{
  "train_examples": 195000,
  "image_size": 32,
  "arch": "unet",
  "blocks_per_level": 2,
  "attention": false,
  "upsampling": "pixel_shuffle",
  "init": "torch_default",
  "residual_init": "none",
  "lr": 0.0023,
  "momentum": 0.95,
  "nesterov": false,
  "adamw_lr_other_params": 0.0016,
  "epochs": 11.0
}
Rows from block 5 of a small image inpainting model, named by matrix and row number. Rows with one number belong to one channel. Each number is 128 + 32 x the weight over its row's rms, rounded and kept within 0 to 255. All counts start at 0.
After each channel's rows are labels from the 100 images, of 14976, where the channel reaches its highest value: "colour at peak" is the nearest of a few named colours to the mean colour under the peak. Only what is clearly more common there than usual is listed. The data: rendered solids tumbling over patterned floors.
# convs0: first 3x3 conv (model.mid.1.convs.0.weight, 256x256x3x3, each kernel summed), inputs 0-85
# convs1: second 3x3 conv (model.mid.1.convs.1.weight, 256x256x3x3, transposed, each kernel summed), outputs 0-85

convs0.37 [ 93 133 128 147 147 135 102 121 102 131 163 116 187 147 109 169 128 117 115 130 134 118 159  95 142 195 126 111 146 113 104 142 113 167 135 140 116 174 116 105 164 161  97 129 143 138  99  89 134 125 166 128 111 125 140 143 143  82 171  49  95 175 106 116 125 122 120 170 153 132  67 124 149 104 147 128 181 143 129 126 168  43  30 123 114 119]
convs1.37 [154 149  91 136 151 149  79  90 161  97 101  93 203 159 158  34 152 146  71 149 136 176 149 142 109 116 125 105 188  90 141 183 153 142 138 114 146 132 166  97 177 137 135 144  95 119 108 129  68 109 153 142 117  88  64 124 116 196 122 108 124 194 144  86 101 132 117 109 127 131 153 144 155  88 179  78 127 116 103 119  53 102 167 135 168 154]
colour at peak: black

convs0.120 [157 110 164 125  78 148 106 164 163 133 114  96 153 172 161  89 130 155 172 144  91 149  72 178 113 155 161 157 148 138 123 118 128 138  85 142 142  98 157 148 146 171 116 114 113 133  99 128 138 137 109  92 120  47 104 112 117 144 116 217 173 101 133  95  86 104 147 119  38 121 194 105  93  84 121 131 114  83 131 114 125 114 117 134  81 168]
convs1.120 [178 107 159 140 124  71  67 117 125 119 147 105 130 128 170 156 120 137 155 209 105  76 160 134 170 147 143 140 137  90 139 126 130 138  86 142 102 147 156  89  91  87 112 161 122 184 172 110 145  46 116  67  85 120 143 115 124 140  80 136 136 143 171 135 119 116  72 129 158 143  86 123 116 127 141 116 166  80 153 153 146 135 111 175 109 118]
colour at peak: brown

convs0.100 [138 161 125 137 109 100 128 149 192 179  39 129 133 172 147  72 116 140 154 130  97 146  39 119 163 127  88 132 104 148 134 105 130 130 104 119 113 127 104 138  86  78 146 201 106 159 102 100 147 132  94 100 189  83 139 196 112 129 127 125  88 101 129 113 146 109 109 128 111 119 160 227 112 113 161 161  95  82 131 155 139 124 134 102  95 142]
convs1.100 [150 185 134 200 124 137 135 134 157 173 124 148 112 166  79 138  66 124 125  77 106 101 149 104  89 140  92 113 112  81 122 156 100  97 113 122 103 101 131 118 102  97 119 169 101 121 117 160 156 167 145 113 146 226 165 146  48 143 163 116 121 103 167 100 134 172  67 183 130 116 138 165 108 112 152 171 114 158 123 132 102 173 146 102  61  97]
colour at peak: grey

convs0.104 [110 135 157 165 106 146 105 139  97 139 134 137 110 108 129 125 105 155 101 114 100  92 131  86  85  28 159  96 134 126 105 133 122 116 112 113 131 130 103 143 138 150 116 125 143 176 144 143 105 177 151  56 136 154 138 116 155 141 113 141 131  92 176 122 226 171  95 108 196 106 121 152 103 135 150 162 100 114 113 116  88 123 194 152  94  99]
convs1.104 [ 78  65 122 120 131 165 117 134  68 137 141 129  95 120 135 177 122 110 122 122 156 123 115 141  93 147 147 143 127 171 133 159 128 145 115  65 114 169 127 138 208 147 152  93 105 101 184  86 129  79 148 111 128 148 130 165 110 143 167  68 128 103 177 118 131 168 186  59 160 116 167 129 155 123 103  90 194 123 172 152 130  55 121 107 129 140]
colour at peak: grey

convs0.31 [181 125 179 138 149 135 125 181 150 132 120 142 109 110 141 113 154 161 159 143 159 110 123 120 180 136  93 130 145 110  94 132 103 109 145 114 146 207  50 104 121 166 127 105 111 111 154 120 132 155 120 124 107  78 181 108 166  55 150 130 144 172 141 133 124 135 149 161 125  86 105 114 133 113 110 131 135 118 114 150 179  51 136 115 110 135]
convs1.31 [177 164 150 126 149 154 167 148 119  74 135 123 132 113 140  70 123 145 132 153  98 123 169 142  75 138 157 128 157 141  67  97 149 159 127  83  77 156 163  87 143 169 174  82  90 123 193 101  90 185  86 122  46 125 108 195  92 111 109 114 110 122 161 119 166 118 174 191 183 155 174 102  95 109 176 151 115 127 152 161  47  93 149 124 136 205]
colour at peak: black

convs0.135 [ 95 157 145 119 108 157 124 120 133 188 142 132 141  92 135  97 120 111 115 122 143 126 138  24 112 118 157  94 130 151 108 119 145 135 138 106 108 146 197  88 123 144  85 107 138 129 112 114 113 134 204 161 103 200 163 113 159 128 108  72  92 204 123 195 137 118 137 148 163 126 124 163  80 133 131 118 173 139 145 164 111  98 129 165 130 116]
convs1.135 [136 118  90 201 114 143 150  72 150 161 133  51 182 125 147 109 126 149  64  81 144  94 113  88 113 183  92  91 204 111 157 101 110 170 156 122 115  87 185 122 158 156  91 174 100  51 102  92  62 124 184 144  88  68 177 136 133 111 104  96 110 163  75 107 135 147 155 136 105 124 136 159 110 134 141  72  96 162 102 118 141  85 133 120 169 169]
colour at peak: black

convs0.95 [158 111 151 151 126 104 156 123  96 158 129 183  81 205 198 126 119 187 130  74 106 112 107 140 141 144 146  97 127 155 129 123 121 113 193  87 149 148 217  91  85 117 143 128 104 187 100 107  97 136 125 121  82 150 124 137 109  47  76 174  97 130 124  73 179 124 121 120 143  77 138 148 172 133 162 141 155 121 129 174 118 152 121  98 165 100]
convs1.95 [149 133 130 139 163 124 148 178 155 102 173 159 115 120 118 211  65 119 138  93 152  97 157 155 130 137 123 162  49 146 108 122 162  95 138  66  93 161 177 123 141 109 203 170 143 123  99 169  84 111  73  12 112 136  96 148  67 121 150 132 109 125 126 119 122 152  85  99 152 101  99 138 174 156  66 164 161 155  90 156 134 141 173 124 161 119]
colour at peak: black

convs0.81 [ 87 122 129 108 117  71 102 133 142  83 107 149  96 121 126  73 141 113 142 130 127 114 112 127  95  53  93 125 114 159 112 137 123 123 129 165 138 135 100 132 113  87 123 106 121  32 145 149 146 105 111  57  69 169 109 117 122 109  60 114 142 115 105  62 185 149 135 142 117 135 123 227 136 116 117 166 120 121 154 118 131 149 206 122 142 158]
convs1.81 [129 177 126 147 112 134 110 126 169 132 141 114 121 172 147 104 146 149 163 107 166 179 128  97 149 106 126  95  99 149  68 158  88 117  64  91 119 161 134 133 139  72 153 158 144  89  86 141 124 115 123 147 161  86  86 143 134 152 216 133 114 133 146 127 132 132  35 102 134 128  78 140 217 155 177 150 130 163 122  95 149 126 142 164 126 111]
colour at peak: grey

convs0.118 [136 136 148 145 145 124 130 126  65 106 123 135 174 123 127 166 123 115 117  87 118  92 121  69 120  98 134 146 118 105 139 128  80 132 132 158 138 147  29  96 114 199 127 116 141 150  85 177 153 148 100 130 105 121 159 123 131  77 117 125 119 160 158 119  71 117 136 129 133 151 147 127 154 116 147 118 112 152 133 139 166 134  72 150 111 195]
convs1.118 [150 106  68  76 145 108 105  89 108 115 117 166  61 154  99 131 125 144  76 155 145 145 122 119 101 163 125 132 120 194 122 115  90 163 200 127 171 122 132  83 146  99 150 171 181 154  55 105 106  69 109 124  99  96 165  84 107 107  81 186 155 183 121 163 124 139 122  95 117  69  99 176 175 131 116 110 124 140 133  81 125 111 140 132  80 176]
colour at peak: black

convs0.74 [ 75 119 126 106 143 223 144 177 145 126 111 110 178  90 108 144 113 132 112  75 149  76 121  80 133 169 147 148 148 127  74 130 146 166 154 105 111 141 118 157 106 197 102  90 151 142 120 118 155 135 117 126 156 116  96 124 120 152 194 137 131 179 152 113 101 104 130 146 199 107  76 104  71 124 141  91 110 106 130 134 141  65 118 143  57 187]
convs1.74 [ 92 146 153 118 109 177  90  65  99 149 116  92 129 106 134 160 141 129 143 183 200 173 138  87 141 160 132 131 125  98  99  67 112 168 131 160 152 170  93 137 134 144 118  94 121 117 184 141 183 150 154 144  87  87 130  98 130 181 133 130  94  54 118 115  96 120 154 137 112 165 152 103 145 173 125 101  84 101  71  38  59 123 122  85 133 140]
colour at peak: black

convs0.163 [203 155 145 137 103  82 115 135 174 115  96 121 113 104 134 198  94 118 154 159  97 144 145 186 127 122  71 123 103 149 119  90 108 133 106 181 111 102 122 103  98 130 148 171  98 105 167 112 157 124 118 139  59 124  97 194  78  75  77  89 165  93 115 133 132 104 114 164  89 100 118 119  84 130 141 128 121 142 127 157 174 185 127 107 153 122]
convs1.163 [122 137 164 118 205  80 111 178 134  99 152 140 157 126 123 150 123 119 157 161 133  94  94 157  40 128 111 184 161 116 182 116 120 118 135 157 121 121 178 123 187 112 145  96 170 192 162  61 115 162  92  94 123 134 164 148 115 132 150 102  75 141 147 101 123 197 120 111 167 128 172 145 119  92 167 130 152 154 143 178 158 112  88 152  99 163]
colour at peak: black

convs0.53 [181 105 112 157 153 156 120 183 108 146 148 131 134 129 128 136 126 143 115 102 133  78 139 142 217  72 204 134 136 122 142  93 115 116 114 172 149 138  93 115 137 145 120  45 153 132 123 130  95 155 118 143 131 204 152  74 101  80  99 125 101 154 104 111  97 120 105 163 130 124 169 108  96 172 181 129 150 185 116 143 194 149 115 105 160  87]
convs1.53 [ 67 105 107 157 132 176 175 175 138 111 155 178  86 122 164 176 146 132 114 102 152 106 115 184 136 162 179 154 152 188 179 109 155  89 152 103 149 136 146 163 165 114  99 141 173  79 128 114  54 114  69  56  82 114 127 124 119 128 203 135 142 159 149 152 165  82 120  84 148 137  71 133  97 130 103 167 179 101  90 128 130 128 157 110 198 146]
colour at peak: black

convs0.47 [158 167 118 142 124 148 128 162 115 132 123  91 136 157 128 152 149 174 127  95 129 172 116 135 117  70 126 126 123 158 134 144  77 120 136 109 129 122 128 162 135 112 105 152 109 124 121  80 124  94  96 122  53  73 127 204 129 151  72 189 119  81  91 157 125 124 179  56 124 131 143 132 151  88 144 112 130 119 187 122 145  92 121 123 153 132]
convs1.47 [177 121 106 136 121 130 136 131 164 133 162  95 132 202 133 129 180 173 169 218 128  76 158 154 107 138 146 107 118 154 147  80 155 144 117 170 138 145 152  98 132  77 109 143  98 106 118  93 106 115  70 109 107  77 157 105 125 131 147 109 141 164 134  71 120 180 164  57 126 157 105  93  65 119 148 105 120 150 141 158 107 173 128 188 141 128]
colour at peak: black

convs0.110 [194  96 139 160 128  38  87 115  82 133 142 161 123 140 159 141 116 139 162  87  79 145 157  99  93 169 133 116 148 106  73 139 138 136 170 123 165 119 238 121 129 133  72 121 122  95 104 137  87  99 105 136 137 233 141 172 136 137 151 145  88 172 155 172 194 146  99 118 148 117 110  80  91 134 102 117 146 114 118 139  71 117 174 129 105 128]
convs1.110 [101  83 153 165 121  90 124 101  96 135 151  90 145 125 152 182 107  99  57 131 192  75  89 163 128 135 111 152 133  76 117 150 106 178 132 117 108 163 152 109 157 139 137 128  90 163 183 123  86 108 137 111 153 117 141 169  97 113 150 117 134 147 157  98 109 167 155 107 141 133 169 145 222 103 112 136 123 150 128 186  92  57 126 146 151 157]
colour at peak: black

convs0.122 [134 123 117  75 130  92 136 154 115 135 150  93 160 114 155 152 140 133 168  90  73 118 184 198 119 103 118 137  70 122 115 134 132 169 123  98 125 113 131  72 122 158 136 193 126 127 186 131 164 145 165 118 128 111 168 128 116  74 193 124 202 121 133 173 151 126 144 155 114 104 140 150  77 136 183 169 106  96 121 116 103 151 113 112 126  68]
convs1.122 [116 168 140 117  93 113 118 141  95 194 124  45 162 155 105 232  77 132 129 140 120  64  77 155 114 107  94 119 162 102 194 115 114 156 102  96 105 108 185 123 117 136  63 141 117 149 144 114  98 100 155  89 146 151 175 178 104 141  97 116 148  78 166 161  57 141  94 118 175  90 164 194 144 120 138 144  94 136 154 119 130 111  53 140 140 132]
colour at peak: black

convs0.57 [129 160 140 129 140 182 176 170 104 129 124  89 108 138 133 146 157 114 105 149 157 114 147 129 114 103 141 134 137 101 146 140 111 111 124 182 166 154  88  89 136 190 134  57 138 178 143 130 148 141 124 129 197 100 126  66 128   2 145 119 125  86 136 117 147 155 114 123 106  81 133  71 131 132 139 126 110 112 144 133 112 132 139 137 126 124]
convs1.57 [ 98 142 120 115 110 150 156 133  85 113 134 170 120 130 147 170 163 181 122 160  96 133 100 139  99 133 156 114 126 159  61  91 177 108 138 145 108 161 135 176 130 101 128 150 127  62 114 124  93 163 155 137 139 131 103 127  65  99 123 189 183 107 130 163 174 117 163 132 185 108  95 111  89 124 179  81  90 128 137  65  64 142 110 112 124 141]
colour at peak: brown

convs0.146 [165 136 140  74 133 164 133 118 105 106 116 145 124  89 116 115  72 109 100 108  92  96 112 120 166 211 145 130 106 120 108 119 127  89 102 130 113 123 108 114  94 149 114 119  75 156  98 134  97 126  90  87  69 125  73  83 125 132 112 157 118 136 102  85 113 118 150 107  66 125  97 151 127 166 165 132 165 139 165  73 159 119 134  84 155 158]
convs1.146 [146 115 129 151 183 177 133  88  89 123  88 195 131  64 124 186 155 130 150 106 190 159 171 119 187 117 206 121 118 113 116 105 166  90  95  98 141 133 131 141 115 143 154 145 153 177 142 193  90 125  89  85 154 170 154 107 161 112 125 129 181 108 104 144 122  89 122 164 115 110  55 149 120 117  69 144 182  51  83 160 197 107 179  96  83  71]
colour at peak: black

convs0.157 [114 127 161 101 145 176 111 208 100 138  98 138 108 104 136 131 135 167 118 114 134 167  84  67  95 103 107  71 188 150  64 166 108 169 194  81 105 146 131 125 131 144 106 153 159 125 147 104 137  66 143 120 135 136 121 170 144 172 151 133 111 131  97 120 144 113 104 142 139  91 120 146 117  89 155 139 110  98 122 123 157  59 151 135  62 140]
convs1.157 [127 119 165 145 114 164  68 123 127 134 131 171 183 126 131  94 138 147  97 141 118 121 147 153  87 167  95 108 135 120  94 138  86 193 138 111 105 146 147 141 137 176 150 140 108  97 168 105  69 194 169  81 121 157 113 175  64  84 113 148 107 106  94  98 141 176 149 131 134 124 155 121 145  92 144 104  86 187 133 120  73 124 127  78 133 156]
colour at peak: black

convs0.60 [161 106 139 152 159 116 147 189  57 109 111 158 110 104 136 144 136  85 168 149 123  67 111  94 135  65 159 149 140 173 113 164 121 132 122 139 136 139  56  56 133 154 102 127 155 126 139 137 103 101  88 132 152 159 135 136  99  68  90 125 146  98 137 107 120 107 106  85 155 124 139 120  90 108 155 144 117 142 135 150 100  83 104  96 135 152]
convs1.60 [161  79 170 137  82 142 142  97 168 141 146 154 114  68 108 126 153 122 113 133 112 117 136 136 120 123 157 191  88 106 158  98 105 122 118  86 153 175 117  85 135  77  95  99 101 123 179 167  81 129 147 151 124 218  28 198 104 141 139 149 158  57 122 123 107  85 122 123 144 137 144  81 139  78 152 166  81 161 128 117  76 138 147 110 122 110]
colour at peak: pink

convs0.200 [111  97 112 140 113 149 105 143 137 127 130  79 142 111 176 106  96 129 110 177 144 118 129  71  82  39 130 110 159 100 103 142 136 103 184 200 166 145 149 154 143 118 106 114 127 113 138 138 105 133  97  79 118 134 117 121 132 159  97  98 128 169 174 126 164 121 137 134 165  86 129 175  68 127 128 136 190 132 119 100 143 131 172 172 132 167]
convs1.200 [116 127  81 132 115 131 144 137  57 119  64 119 141 104 173 165 184 155  92 119 119 123 132 111  99 104 199 141 168 106 131 110 174 121 127  69 110 174 165 142 149 155 118 145  82 108 123  82  88 154 175 114 183  81 156 107 196 135 121 106 158 187 118 111 108 131 120 122  86  97 114 157 117 137 152  59  99 151  77 119 102 170 115 208 178 193]
colour at peak: pink